config.yaml
vocab_size: 51
text_encoder_norm: "layernorm"
text_encoder_moe: "soft"
Rows from block 5 of the audio encoder of a small contrastive audio-text model, named by matrix and row number. Rows with one number belong to one neuron. Each number is 128 + 24 x the weight over its row's rms, rounded and kept within 0 to 255. All counts start at 0. Numbers have three digits each.
After each neuron's rows are labels from the 100 clips, of 14976, where the neuron reaches its highest value: "top examples" is what is common among them. Only what is clearly more common there than usual is listed. The data: simulated sounds of rotating machines with and without faults.
# fc1: first MLP up (encoder.blocks.5.ff1.fc1.weight, 640x160), inputs 0-159
# fc2: first MLP down (encoder.blocks.5.ff1.fc2.weight, 160x640, transposed), outputs 0-159

fc1.96:117128128086128085128142123115158111061128128125133201128112128134099143115101128128065141110129113146089111134114151128068100161149151104137128162128118105148147133118120115153151099137137128128128144084128096114147107102124128142158121125186113128128118095128109128144078150151130128088128120147097128082115128091128100128168128083164149146128091158128154139152154123162139135096128108128095119151104135104110079080095128128095139105112134130150149146163154177159151146097106121
fc2.96:099111120142128133128127166102128119049155116108128134144084087098128120101169128128146128120128128123086128076100150094041128128142128129154121129155127151154128177128128103093110128130095128129128122114118128150128138111116128121198131113121128166128128104127130156128100128152085128128115066124128090159128144097185162128128105128122111178128089097116128114128111118144128129104132083109125160128152110135113128146088162068142104105128107128144116128156151098128146134137177128
top examples: reverberation; text has "reverberant"; muffled (low-pass); conveyor

fc1.147:103137163117155169135128139109160128128128181156074128124109128160128128125105145128151169171146169152151072151156144135130106128162110103128155094128128170128115091091113128123146081167153089142128103128165089128128099157118150130153100100111125128128139135128153109125130157099128124128128128135157128110086098137116172192068148089171148128128128139095088128141186157133119106128128122167142128128146118109080128138155121128128145097145138128128138128119108177137138119128131079
fc2.147:166128166101140124140160128150157108251082093128095148188147121128128133128103114109145128112142149128113155097130140128140123115128144134093128128137108100096151128135139174128110124114128159128175104128128107135128141128128130130089128128128144126121120134098134116128131128131128135096120127128182128167128150122095128127128148133134160135136128133124128122128184152105148105117139159138177107126153123145156180128101128128164124128173126177090158125113104128093128120127044168
top examples: speed: fast; clipping; text has "clipped"; pump

fc1.1:099117127100128107119128078128152113067128171129128121146122128102126128121097128128128128048128102116111128128143151106128165128128087139158102128149128128111128128159128128079075110091127141128085128128131103125128114088109174110139128128159121096125086137145128146160128146128112141115094151128128143145140141159146186121105129091153096128141108142128130076173126128162128128138128130161128111141151128189144174128128080129144159128081098151103109081128099099082091128128086128
fc2.1:128098114137128178154066128114144118045131110171179123138145094139162138132128128128128128121131128118128146068128148128128128145085154128152139099128153128147100158120178116128094128128102115128128128159163140151128118130155179122127128098155137169168114119143093177128049128120110102097122128165128129155120113128128128128109142130087155145095127134111168115128097128128164128152156128146125180135155113144108115128128160137131128122101128099112145128187085095128104105138136102
top examples: turbine; clipping; thin (high-pass); text has "clipped"

fc1.63:141128134089160171099152105074142106100128135135182160123128114128114133128124158141128130103143121074057134154146166166094139143128131102149103081139098128087128128121151128122128094170097103092128119099120089101144152128128128139121107104155128068128073099074182128152104128110117136118131138131128146162128128108115145120141115156103128157128124137128128089185113141127114118128095128128155077115128128141097123150102102111075117099097128176109132151113128128103128128128145128
fc2.63:088142128128110128088065090128128162037114159144149128128163069115159153092141128128138128128128128128128135140141104069109103087088104128128190096155153088170086161125128117128128096117128102111118128143079115147100138108128128119147123113153120133124128152114091128141121123102097159096087128144113128128128146074141154149140128128144133157119108140159128104153128139110128111128128197111136157134147151146186128154128149115128134143085135102128134126131147128128124100103135128
top examples: turbine; thin (high-pass)

fc1.571:134128176144128143134153089128117077128159097128156125119128186113079128177150124125128128128113117089111088128167141128067162140146128209141148114126114168128109138128131110177117154143164083099105101128117128128128128128103173087128128118144130134128105128128098122125128102120128128128158150155108181110076128137128122148128134101068107141089089128128165128164154118128128128128106148151148128165140128088106137128128143145103128146128149144128138094151118149139128146137055128
fc2.571:128146097128128076156128151165114128038150101137128185152128128126124119100105128128160164145153110128185137133094139150137110099128128131128119109128092128128134111153079090112128093147113146143164128128128149101128143130128171131100155128097128152115117157097155141100084128133180085078109132150156128128128118128128175128111128076174128177106096093167112149095144121119150128128138138128112114157128128118176149128104093128147152123128128134141128128128106118128165128094086154
top examples: speed: fast; electric motor

fc1.151:128128128188128151128120144128143157104128128128128112152102094106162141124144145140199120087128096128139139154128137148142154141128142116128158094115142128128154112128148128131107128135128128128112079165159125128131089181121086103191097086105128161128112141120128128092142157177148110128128128114108133128112088128117151128163162121139085116160170128128088119128117157128106128128128128172107133146090128068131151133128103102126079128155147161181128128153043128118102128128099128
fc2.151:128128128128128111148149150133153128180128055138128098176161145128098161128111102093101120135128105148142154128128105106128161107148132128153136101128128114133151103108146164151128128097213138151182165111128128136100130124133101152092081103118134129128128144094097062089128128128100128111100128117165134181128128128164128128131143110140119128157104128097129128128147128081129095092128128128145128108128098169128150158117129143130110128178077155165069138152120158128128128128128158
top examples: conveyor; thin (high-pass)

fc1.342:109128128101163128090162089117167098052150128134149159121134129128105128128117163134128122085155111156099163134144182142082135128128101099170100091127128091154096157123118104062112128128143103142085162131094091114140140128166087128128128121104146168139114132128147132128102146085112143119104173104128137122128144101128153156116134128137126149178128128128149106169113128128088160128092105128135134091128128105148128170084094128128120156128118141121114109121104119082128167159126137
fc2.342:153128128131148096141054128119128128043151129128135128128133128137147128110154116113092146128128128160162128152088128103117055101079118128110139128139166128128128146085137128105128077144115111096153167127123115128103115169167128128128111138128164113105128128147128128131044128138133128062094128170107128128128162107146130164128141128151128168128128128128131128098110153128096128146128171100161117144090128119152121135128128128128088118061128118128128123128128101135128064123128128
top examples: conveyor; thin (high-pass)

fc1.565:144161123148128128120131123160128148098112128128143114134155116126114174162134137184083072141128092119128093095153176128128148127104128115128138128149178141128101128105093175111128148155158092138116079106128128142145117071103116165186128093128128128128089128121136128083097111128133086153128096114158122124084178128116128088129135130101128158099166114128095128143097155104128128128144128109128096128094110128145098128119105082128128091128146177123116185128141153171128139123153128
fc2.565:110125149173143133128125113159157129148116128127141131087144128158128113128128128128128128134171091128144156107131128128111122126116093132080109102144161145102107129087076128130108160091117139112128086113125146128159128128128128152143128121137124128128144128128126128128153128068145066128128128121169129189180116086071110110128166118075141035128128152139126128121096147128141123132064133108128108125108069162139096128174128104135134176158148155107127147106128124128104111116117128
top examples: reverberation; text has "room"; text has "reverberant"; thin (high-pass)

fc1.205:132140128100115110128146106146128128130099128128128148170115168158105138074128128128145128136076171095086121142128128128102093128158128114161128133152122128058095083128128095128162159128125124121107081092128114179128128135128153108170097120118092117114182135135094142117090149128128158119128105165128128128128134128096108075108128152123128182079102182172142122137128128128111128112133128128068128088164135128128093105128128123144172139153128128128141157111164134094107128166128099
fc2.205:170128108087151074127128128106128084092128149128128154162128127095132136111162113135106136128087128126117072128128128113081137096128128078128128103128188128135103165122114106138128128134111132147087146128116095154154147122105158099131128128128128128128170105170155128128093128128179142076127133128153128099128128128104147156101103089128123125131129128134202173145162158128128108160143118116114128199128115158148128128159161165128128128148130129091128128176124089096147158100104151
top examples: pump; speed: fast; rattle

fc1.332:187128128112139188128105078079090128056164128163139128128106142067134167076090128159128119097180128128128128138128076130115128128128098128142133148128061155128128142161128101128115161111128168128126128102094080128128128116128156101119119164128114141132128128119128128115166128120178128128121132128133143146128109103145154086128128137132108128128115114116155128134108077126128161145091155141128128108165155128138147171149101156128128131128128092154128090140128161128165122149117174
fc2.332:128124181128134105128117158126109128115160103149128160121053127086122098099117068148132128149128095128134128096129143128128108123128169107097158128088141132128138113130145165128110139143149153173102106128085148150135128132099130128092116134101117134098155128101160112144128163128126126155141093075201111167142096146116128116101120108117094128169081129102117128128128128104128148119099072128149114128142095128128107154097117128150054128150128128128155115129148128088100156164159126
top examples: turbine; thin (high-pass)

fc1.421:130128128159128103126164128065114091105128150120157136159128128127128166128155063128102128099112128120128128136163127137133128128173146146182120128154101112093143129128126128128124128153165135128140175136089128148153123128128128152108108116176158157128132125130128141147069106112117128128075150128114128128143135128128130120148128147125128152161148112164177089128128128162128107148061131181074122128128148091075115092132148128128074128128103128093128128134190128099166095128085128
fc2.421:136128094124143155129068109127148124033210136117124154157128128128096128150128128134128128128103128128128084128132146078063128128121128069128159128166162128177128163128128112128095128146107100128122128166128088160128128128134128133128128168139141128120153091164128149128088128168138149063128128120109142118128149105128144149128094085145142137128128128123128133128142121128128158180115128094106145128128151124128078128112167093128128135098128112144128128188081128116127146120128128
top examples: thin (high-pass); turbine; electric motor

fc1.108:171109128156101099128133164128165103128168116111148128113138106141123135128163124112093120060150081136128148128106128169128128096147126115174128126128128128161128160118086147156107133154128123105090106073128128119065146128128140128068128159128144128187151160128157167128137103155117094165128146121153128099141113125128176152108117206110107128163156155152151128119066092107139152128116126128128107118124108128128085104165128132128103128124157128128106153124128128128150156114122128
fc2.108:128128175102111128088153128179128129188098139111128128055150151184158114127120154099128116134128093128158144127128143128150120123128103114113132092128128162080128089105114120128128128105128128128100148119128132161156128116119113131153153146128128130119119151112138128126192128082128084206141128128158142170124142148073128128149154128111110043164128139121128128109117122166160128112086097107089128126128105146128070128128128128159128128167128128128128139123152128116088126122147132
top examples: state: faulty; quiet level; rattle

fc1.468:128126086155128132128110110122128112106128112128192153141158128110132175132118116152085085124171128120128094110140133182128128128162138150081161087128142087121125128123128154128096128158107096096128128118114185128162128128128106111128135106103146128155106128109145105128126128098151128116129079157109128167128128162128128162153128140128096099128156082074128128128100136128144163100128128135145109086099128105112128110091128107128170100128168146173175092113049128128167112111128134
fc2.468:109115152147128134085162128143105177128134126128172128139134173174113128128085113128109126147128086128136191128109141079081191083128146132131151112160103128118127113122135128123128199106128128128136128128128142128099128117128100178126101103128119118128117146112109089128128107113128143128099128110198135124128093088169114096132128137139128106133128103116090114108092137128142095128098088100128144100140113160161111149167075128121122161128128128115092144148140142090076107128156159
top examples: conveyor; thin (high-pass); rattle

fc1.152:111158128106117142094147158128137110088155089128136105135109117128135168108128128128065124168168059156112128174128128128128154182104096128128128095089111099132120149106086126129128128128119129150171150104128077086106118116105105112100104128128128152135111128094138140128128105170067124080099128128146138128128132128135185124170128148131166128147132100090135091128128112128136115121080123128082135099143124128127142128085154136078128128125128158145073124147157119110128120128133174
fc2.152:128128094128157087149066073153128135042128125128123157135173100141128111096128113076118159163094128149164127102128128142093086110145128114132130113123147128128094134093128105128146079128107128128164149128160084128107130118134128158128128153151185128103128084148159128137062128128128140110128080126081128128128180128184117142126147147148128159128128108090128163128149128145115144152178156092130128128109139128113118128128144110127128094118121138161133107138128113128128108109161128
top examples: conveyor; reverberation; text has "room"; text has "reverberant"

fc1.635:102106149128148147168155157154117128143162128117175128160111164152128152131172122128098159146137092143114128128089128091128128143105129149122099128125128145105101159154058160131128102128128174128128114090103151128128128128105103154108120128122164124150155114163128172140127087170106128128128131128131128149128155133189100106128113121106128136128110116128085132128110198118128128128142099107091128045128149132107110128128135128137128128143128167176111103147152142128120161052153100
fc2.635:154126169128128128085128126157129128183077128100128128092170204138128128140142161128128128127116096151152135128117128100163128097130128128092126113116103169093128127083105071128139120128128122145128128125128127137118142085128153170141127165128131128137128160136128128099147128120128128174164103163081126128116099149091148128167179128144105069169147125158128128108106133160128129127124128100128163103169128121138060094128136135128163128128100110165105105162157128128128118071138141
top examples: quiet level; reverberation; text has "room"; text has "reverberant"

fc1.420:146134092128093153144091128129128114097128128086096126139130128090104128170110155141138128128159128123129091137128173168139128138128114078157169128151110094107092095136128172131089079128128180173173094134128151126146128128128112162163114082146128128140128144173120148121151128167145099151159128128128098129109106128128165116128142128117145128128128065155099100112127100169154125128071128128135127128140146053099175124102128114114128110150140148135135155136080128123128128128121080
fc2.420:149091128128155128168143128149146115252155128120138101206150121131128184137128126090128139128128099153118128124098100106142137128116128128128131081128116128128128118114156178128123128128128128121130160128145128128103113128111128128084071102128153128137154095090128078098128132124128128105106137137121112144128135128138160128128128118128133128155133161128156128128169135082128060110128132122150091137128128147086127166128135128151128108175073149169128128148103128128127128128137184
top examples: quiet level; conveyor; muffled (low-pass)

fc1.424:126128153111132128102155101128075159128128150111105115133137195159114132161128108128156165128135097168123084150112128137128082106128128128157079126150087128164128138128139090128138108157135128155091179128117147166118103137128128126206128123158128104128154115151120105156128162155110123149124114148157128145096128126128110112070084128128115162145151096128138076120182128131069123108128161113146097169097099104128111128131128143128129128128172137110158146128156139092128169123140128
fc2.424:149128128133087114115122128128119128240129075128109128191108128150141088120128128094163131128130130120141128101128157107201153128156132092118128126128148128128128121128150128101139128070080128116144150138153136084128128130104151130142168128084115099171162131160128130113128128119145128134100128160138108128128128128128105113146128142107180171106128092138114114136205147153151067128159125128128128128127106125126152153113119114167153112163160117128156096110143128128142128128141128
top examples: speed: fast; compressor

fc1.450:148128128128102115128128088128111120122128128071120128130133115132127128141093128134091081105128133150136144123128164154128128122128120134075138094103128077131128148116128152111125160163128135102126089103188117070128131128096069132140113128128127131152128063167127128166128128155128151160128098128130128161128128144096128097131128111128128128128128101128068132106120177166128101128114145145128076075126114128128122130128159189116101128128154128128128189177075152106144141161128075
fc2.450:128130128142128128128128159169210078132074150120128095128105171128071148131128083128098128139128109155114128169120128128095158128097128133141141128128124075128069128139128128148128149107136087128146128137128133128148128128116128170128074127146102107128128156152128085128120138128128127113128146167128091128128024128138128131128158128153192128128133172128100123098123142138092085130128128131111130136105102116135104153128128128128128117125128143159130128128082138142128099128111203
top examples: thin (high-pass); reverberation; quiet level; pump

fc1.439:170139128096146166113128100092157107093158128128200116147128132128128145128145109128161093089128128115059139128132120169128141149153128105128098110162114121150143117139111128111085113128128128128129155128128128125128118106118130114128116119162096084129107128100142128129128087128150128128128139133118184128117128110128165115128124139119128152136145128134143115165128100131097175085067128113101100128102128164082107136128085064072128072070148153145147137128154128155128124128068126
fc2.439:097168114128152128125068128105083128045107110143134128115120070126165152091156088118106129093119126124106133155128128128094094131098128142164191127128124103176128165140126110093129127128105111128105133109094123134102128120149128133128061137128116153104149119139128163163088132128096128095094113145090161099109175128157165145156097099128135145094077130153144120148139134128128128131146141152128122128128151182139128143104128128085141101104128124130133113123127096122153090119119114
top examples: turbine; speed: fast

fc1.89:196121104102131128128128092112112091058128128078160150128108092108128128098128128128074186126128153128128128139152175128084155174153128128128128125106122105073104123150137113128141100128103136111128102131112128110136128115128151128077111124128128128158081136135156128128101108082098128065164131155097148146094115165111102112117128113128100112140128084128128092112099106128097128089128113182145102114149128126128162128168140128128128118128128154103102114160145163128148122140128085
fc2.89:149109128161128128117111142100128128045176128138128128149135128128160094134142128118146128172082116153162128128128128136128082128090128112128128128167169128175158099142124128128143115128082105087142145128128128145130124128149115128128123090128166128097099128156096160113049124128130083128113128181136128128128154105128167128134113125113128183079116128128097128125141131138128101150146181128126165128128084128128121127107128111190100072124128078100128132172128112128136126128173124
top examples: reverberation; text has "room"; text has "reverberant"; conveyor

fc1.137:157128128134110147107132118156154163103103128106123128106152128128087152141129102156128103128104128128078132136180128149093128148150165128178084165128116102128128128172113128121141128128116077123128130166128108121128100143094128136070140128122140128092119116110128150124074128128128137140128128137141108103092128118098136114109187104128157128131119148103128128179202107181134159079087131145128091175179128099128160128128122128144169173108161090117128113128158126141140142128096108
fc2.137:128160199128123077143136090128152082153170128128081188124113093134176068100128125108159109152128128128196128128099117171162129074114132128118128123165129128121128097130098128128131128154128137136154166128143144128098124123173097117128128085128128128107124144103164128080094116124128129094133128128105115118114155153140097168128116128123128128172083134129099084138128115122158128128128164128123094146101079128122138128098122128128128109170118128088172128128128128128145154088128117
top examples: speed: fast; electric motor

fc1.288:110103118153168134116128128109124130095128142111160128128128128156113135122098128093128120097128110097106170128106101071113136127107114143143099127192101128085120128128113154101103095095128187097128120094147081128128153094152128109128096140128129105070113157122147167113166118128152149143128141128125113123172156143128128128146139096110185144128128115164128143163128096112159157186087102102128165104128158159128100124090110149101107165122139100103137128128143128112169164111156164
fc2.288:138152145128090095069128141177128128128128046124104128096128185128118121116128140128092153087126128138130209105128119146123128128112102130128128152128106128127128128068102103122156163190128167150176128128120128114121128104128178169128128146128128128128128159117128129128113183146100128128203128164119152128128095128151143128128153128128071142170128097128112128088128118146128128128118160128112156128153128166128139128128128128136128066122128128128121091136126107113099128159155113
top examples: quiet level; state: faulty; grinding

fc1.543:111069119128143128096124128114128143128137128128128117170089128128118128129135137134080128128155128140120128102119135100157148097124128189172113092141098124087168128128147125128143091128128161073136163123128106131128185105128128098084128128116166128115114102092160128128148117142154128128109128109138100137213151140147128077128128127087128128128071113168146128128128076093159162110128087135103142096128128125128128128126152096128119157128128107128120102071156147105180153128133089
fc2.543:146128128128128128160119180128128128128171070099142128128128166174138130128128166162123128128128109141170170117134155169128123158134122106128142128101146120128128165138135125128105143165132128186130128128152128065094172138182116147153147158118088128109106163111162106136128128191105133136128128123078122128128095128128103157107156154170096128154137157154103112180125128143128159128100137121128128155181126128094128138116128164180128142082099128135128130132130095112093104128181138
top examples: quiet level; compressor

fc1.12:184118089146107179143164128128109155128145118120128128120128069085118138091161107076128108075126108128128101155128176108128088128128088128135122110125128136128156142143148100089128116128128131104128128128107128110157152161128123128160085133128116156128170174128085140101128106196111118128128128101122128115157170128104172118125106147146128149113144128128120128167099128128075102106128111143090096128128128107120119128105154111101115139127128145122128122128165119090064187104175106
fc2.12:125104088128128142120128139156119128128092121081136102125148109153128131156128141103137128145103145128099128139128126158048152042128129140145142136107133184177125168084128143115145117157136151169128157078140152153128128116139104178106156093144191127153164128107121149167114145110128129102166128104109128114160128127185112114128105092137102121150119163130137126133128097131173137128108118138128141120094140105107093113128128135119128128128128128110096128112108081158128142137187101
top examples: pump; speed: slow

fc1.488:099111114121087165168152128102099128145128128166143100124154075104092115118080150088112105065128151128135090117125150157128106119128089133176128128143105148128104167150133150128128128106084123120105128136123122103097159128128128121061163165124137128111074134169155128121128133128128103173128151128140128105140154119141128117172112128128123156122120084162128106124085128143113152152160100099144121158101128116146166149128103150128119135128125151117102174085083082128134128178152128
fc2.488:128128192128112117115191130124155145180177105098081118120131129153099132125128119105120128146115109128128104133113159088164136128120128144106190128137161151122128144140128126132128151121130128133084156128144160128146132159113116117134128167128128128135111132121128135098235128142128128190128128095178114146128128133124112128134128153099122046128128150126151143128128117125148171128127037138128128122148110155107110128128131128128128128192128148156143127128127150128128128128167125
top examples: state: faulty; grinding; fan; rattle

fc1.158:128166137141128081187141128086118100050185128128156142118118182107154128128135091152151120148128128152114193157167168128091157105137128098152113161127128128128138149102129128131137128128128144096069137128156128128089134175103129120168106134163128128128138142152128128105128128172111136079128128128109149128128128114143136106144172157127128150150127130105143090171107097130128109095128129149114110086131160128128129128069091096123117128104128109104133148122070122116110138149119112
fc2.158:144151143113146128130087128155127116052166135128128128128128070119117107130129148110128128148128128146141112128060173102075090155080128128128128084167151101164097122135128089122100068128118119078148130130076112142128089128181128128128149128149154135107135123128128121111100156128129128095128128184128128159144149078128128128123133121128128123097109127094105109105153128126138140153128128075128138101140128156128128110113153110156114136090128117155128091189128099112128079106128112
top examples: turbine; thin (high-pass)

fc1.210:113137083098110190090162116128132102092178128128125146108093077128095128109131107173079121127128104103115168192126156128145128092159137128114128128080145080146101128145111086094124140172170128108128128128128156160123116141128111158128111110128098158151123107163146075135108111149128128108113128128128151128147121128126149096128120091131128134156105094108188097128128171118105128119128088128128090128128144107135128172155128099128141153146154096144085140128128132147159128126157097
fc2.210:106114161128128145151104092169100165128145164147178127107159140152161115114115128098128138128143128111128174137106118104067128128102103108121120083158128141118125145075124111128127128143069116095128128136128135128146137114146128128115163111119114128111118095122128152129031090090128081128128137158140114161128128128128119127128179128150128128128128128128149116092097102128142128146128164104132102097128062128149128133105136071156124119114141148132128122174137112128089075173095150
top examples: thin (high-pass); rattle; pump

fc1.328:115128138096155094128128128128128123110105128114094163128110174125138102140122128129170099128128128166137121158139150195128155128128122097128077128128097172144119128128105128159128128128134088112128122127128128149141075118118144150174102128128071143142092128099128109119128078094149148128112128125100128168087081128158157122128152135123160114159086185128150128146128134154100128159080120165159120143108116139097172090128128100109128128137093176148128157128128139152156098084070128
fc2.328:159122109150128108197080128157187100138093137128171128110128149109137138128101128110144128128166128128128107069127085128161128095117152141142140068115118102128143128138098146128128093128122161128137098178157142127100131125147161111083166075128136157109128144101103073128128133098164128119120103128128142128132099169128109099114116099125148158150112128120128128156128128052176128153069165133118125128139128162144135128128105138128122169128108102128163131131109133102128122128088125
top examples: turbine

fc1.369:104149145160128128124208128175128128121128134148128117117128128078118128128076165145128167107092128128134105128128127104107128128146128112149100146073128128127186141128128158100130153128080128080087128128128118168128145143130148102156092129154128128084152141125117128094139128185128128128113098154086145112184128165075128146128128128128079144125138086062128128128083111109128160136128124159142128098161128085128163128120090128128128099128128151159107141128128125100119128162099128
fc2.369:128123086090104128171119170134128123043097102172121109096144162111128139106128098136128157148109150160101176157140153128132140128128127128128147078107123115128128128118128124128090128138128128130171140100128128128132144128125152127056141126128134128124115163127128161128129109141110139141172140103128118176100095180187109128128105128139137169117128130170128099128159128128136107128095060116120164163127189128138149128106173167100161171126145125150152106128138128120114128128128101
top examples: conveyor; muffled (low-pass)

fc1.557:128091128129160086105136128088157156118160128128128146105107167128128128145128157128186128136120179128166110128153173161089128128148122128159094128128128151147128119167151144128082129101128128128128128128128108119156098096128112138212128127158073090092115128128128128106133174104075138166153107123112092141082114128149111085128128119067161128122128081128125128121128100149128159124128128128128123090128177132121106131118155086136128121171128095128163092128124147128128128141097099
fc2.557:128080095128078111128122133093151128168153118128131150128128146161112128112118128155128128120128128169132136092128092121155166128155162130128128137128147128140165128129128128170128128128095149218171124098128144141157152128128128134128128082126110121111132128128128128133106152151164128154113128128147117101137128146126151105156128145144107155128122128130128128128172136088132083102145100128044128128128103129128179128128128190128039132142128128093155128147128065105161154128170113
top examples: state: faulty; rattle; thin (high-pass); turbine

fc1.626:110128158106154118101153097130155159128093128107141141128146090095110128131128119128162162129128104161128128128128156126113128065065103140173139128104153106111164128128153100089128128119141174148108128088086128110156150122128128148177118118175130128079171151145143128137124174158096128143128128128092092103128128113139131128093128137128145175183140128147128140141136132105131095153090128085128128166123114105127092128128128141128128128128128079139109082174135059093128126128168128
fc2.626:128127128128128151126103111128084128203128128128119128155128109141168128128128128112156139113128128128117128128128127128106151122170128103128110128128133110128128170104125072126161171184082154152113128088128128128102119144122128142122128164128154113173168147097128128128187128165127128137125118115128135066138127124151128147163099107148147096128160128151170130134169080202132090128128188128105128128124126105112101128203138146128128111128128128059128128110128128128173153112124097
top examples: pump; grinding

fc1.282:157156128142106132127128128051136155152102128136160110125101128128155144128107151097155114128148182147103163128128131111144109162128128128128144086147128111126128181128176117128087147145150128104128108096103120149083149128146121123134103132140128155107128121105128128128128139113109085122140128112128089131111161128103128089164104144162128149116173071133124186150089152128084147090074128157128137101142160128155176128103100128110107128128063089138089099128095128110100128128119157
fc2.282:128090178128128121128173163093128152128124128106103122154128128124129128113128082142128139137109164125085168101128128102117130120126132134084172143100115195128128146128108128128128183135128133163110121128161152128139099118117114156105128128174128120136120121109141128110156160140128128128096126051194081147174089132135078098150165133110134128128128128099128141128128128151141146108128093119117128135119127128123205128134128117128109112184106128085128161114164147074112135157155123
top examples: thin (high-pass); pump; grinding

fc1.633:104136117128150106136123128150136099096059071128128132141128128106089161110104097128134117137128082151141123128128128147093099129158118145153161128118142158113107103113072151131128128128141156118146169148120128116128128142105128128198128112151099160062128103128128180136126122128128156118082118160089128180128081130105128086128120128128151128128169136128089128128163151102085128128090074128122082128128141127130093116095131102128103128120152123128189128141128154125158090130128094
fc2.633:165136134100128128128128091128155076070186135158090146128096128166150127111163074128102171128116161128150128084119139157088105128121128097128147129144128128156127144128128150100119106167151097138104101128107112152128128121164128128128100128113127082088143118115128107161107128128173108060142111147133101100141116138128144108139128069125153174128064128149128136138134120113132128184170154128141128135161106142126128143150135105122128109102098125063122095128114128086128128112128144
top examples: pump; muffled (low-pass)

fc1.629:094130128106128147159128128159137128112164090128059163154128128069112178128175129161169140094128128103128151164122134137147123128117143128142128128139140099128126110171128128128128146130128128154139122128128107177088155128111139109128216161131103124090153117105105128137128145128109175128128128111178091129167170145171108096164109150128142128117128128158133128113094128127128150128100128128128115121124111128120132098128128091128128133065178070090128128156155144089154161128128136
fc2.629:111124128166128159128093128133079133143126128128116075076086128129165100145128149128128128145184128155128116147143128167108148128128147128169142128090092117195128128128155113089144128132110128179128154144128128128155136184133162113128179167128128128128152128151134184128181132132105117181128119096102128128090149128122120128128113128127128086129128128128133101124128136104128112128124091114141119195094133128085131118128093170086128149118143087128159128095128134128155180128175128
top examples: state: faulty; grinding; electric motor

fc1.314:116138183106153103128128108111141138102110128128110101159144069093097129101101112128079114142143149109133193169152148147143097128124091128161128098128069174128092152110152128142165074169140153128128154153128128091174128105148189137121155086114096118136140128115097151167128163128108099131118136150162129146128128163133128166128128091152135158128126183106169129157142128160128137157153128103128128128145134128138128143112153131137128154139150128138138128179128128153145140086128130
fc2.314:128157235128128128128151103180134139201121128161137128126128140128128128128128128128131128128137142139162099128128098128187128128128102128080122109128141122138132165104174128152128096128128128109193128146147110115089128137160085128128115188091176151137112128128133145128159115103128114128150128152114110147114128095103128128128130178126134069128128128128114128090113160128128154126128177098165128074128128092133140128111145128128128128124128169153128128128083128128128069128114161
top examples: reverberation; text has "room"; text has "reverberant"; pump

fc1.264:137159128128128068129128098141102093128087128071128128165164155114111115147128114128128099128157156135128144166128128160109137144140128128104178159144089128086102132128131128135128128172145128128128113151180159080151088128093142095186128132143128110159128103160168128130129076180128124145111128143115162128090139128140128164115135165109128106132141128161096128128128150157088128077110128153133128175090128128093128123128100124128128150143129143144118135114074155081155110128128074
fc2.264:116164092128166139125128128154128064064149126161129138167119131112128099143128061090108148154131108093140080128107162128136112128130128093118128110128128128128152099111128128128128128111128128128130128151128128149128128128128175174070094128128105083109127128097128128151093143113181141128131185124128137128171120127155168119108147097169156159170092150173109107107128128105111129159156128118128094116136147128194127128128161114128130121102135136128134146128090137128150128156073169
top examples: speed: fast; pump; muffled (low-pass)

fc1.500:127128128128107146136114151165128158175120156124129128138108128128084128105119156160122128131128114128133107129128133142087087128185198116128109166157128179154128096128167128128092128128140098142157098085089128154126173104128128128146128137148128157128110187167127144133121081144167128100105128128153128128075182128160128128115070128128088104128128115142128067128138128132172152155135138110114157128116153096127128128111088145177128175128096114128142157093144122128128128128128092
fc2.500:129176144112152126128128096133128140093208113124096128125128093128148128141113114124136149148128165118151143124111163107128131128088132128104128112128128132140145173150128127060160091128123128124128164137110135128097076113128142150128158128043165136128128173094105116128110116118102084129129128161143128061104143099101128108151128142110133128128128095150188160128125128128128125128123102128156128128163052140134128130128150105152138128154150191134150099143113093107145148128128109
top examples: state: faulty; reverberation; text has "room"; text has "reverberant"

fc1.203:125109128149062105128128112098128094119151140111169128128147082128158128093111116128075128128128122128128128079095128159090128156120083105116098116156128094115128128145128128151128118152129156147067128128128128128128128173125064128128154150186150095155117128122128094089138065079115128128147168128090128131128097142128128119147116109139151128128146066128128117157062128128128128101088128132108150128130128106128171109128128128132128162128107128098128163100092097151128118112175152
fc2.203:128118187152115105097173128128167128179134114128128131115128160128093128111103097122128112139101116128136128128128152071154138105165128128094131127119183157114101128128077128139103172105130128088098128128136139166156120094080117128133128135129079128128128128126130128123183181115128100161111118098190130177153128120112140103123128108128128069128092128116128138138128128180128141119116082128116101128139092151088094155128125112111128127207135128128124128153169149112118128137147144
top examples: thin (high-pass); state: faulty; quiet level; rattle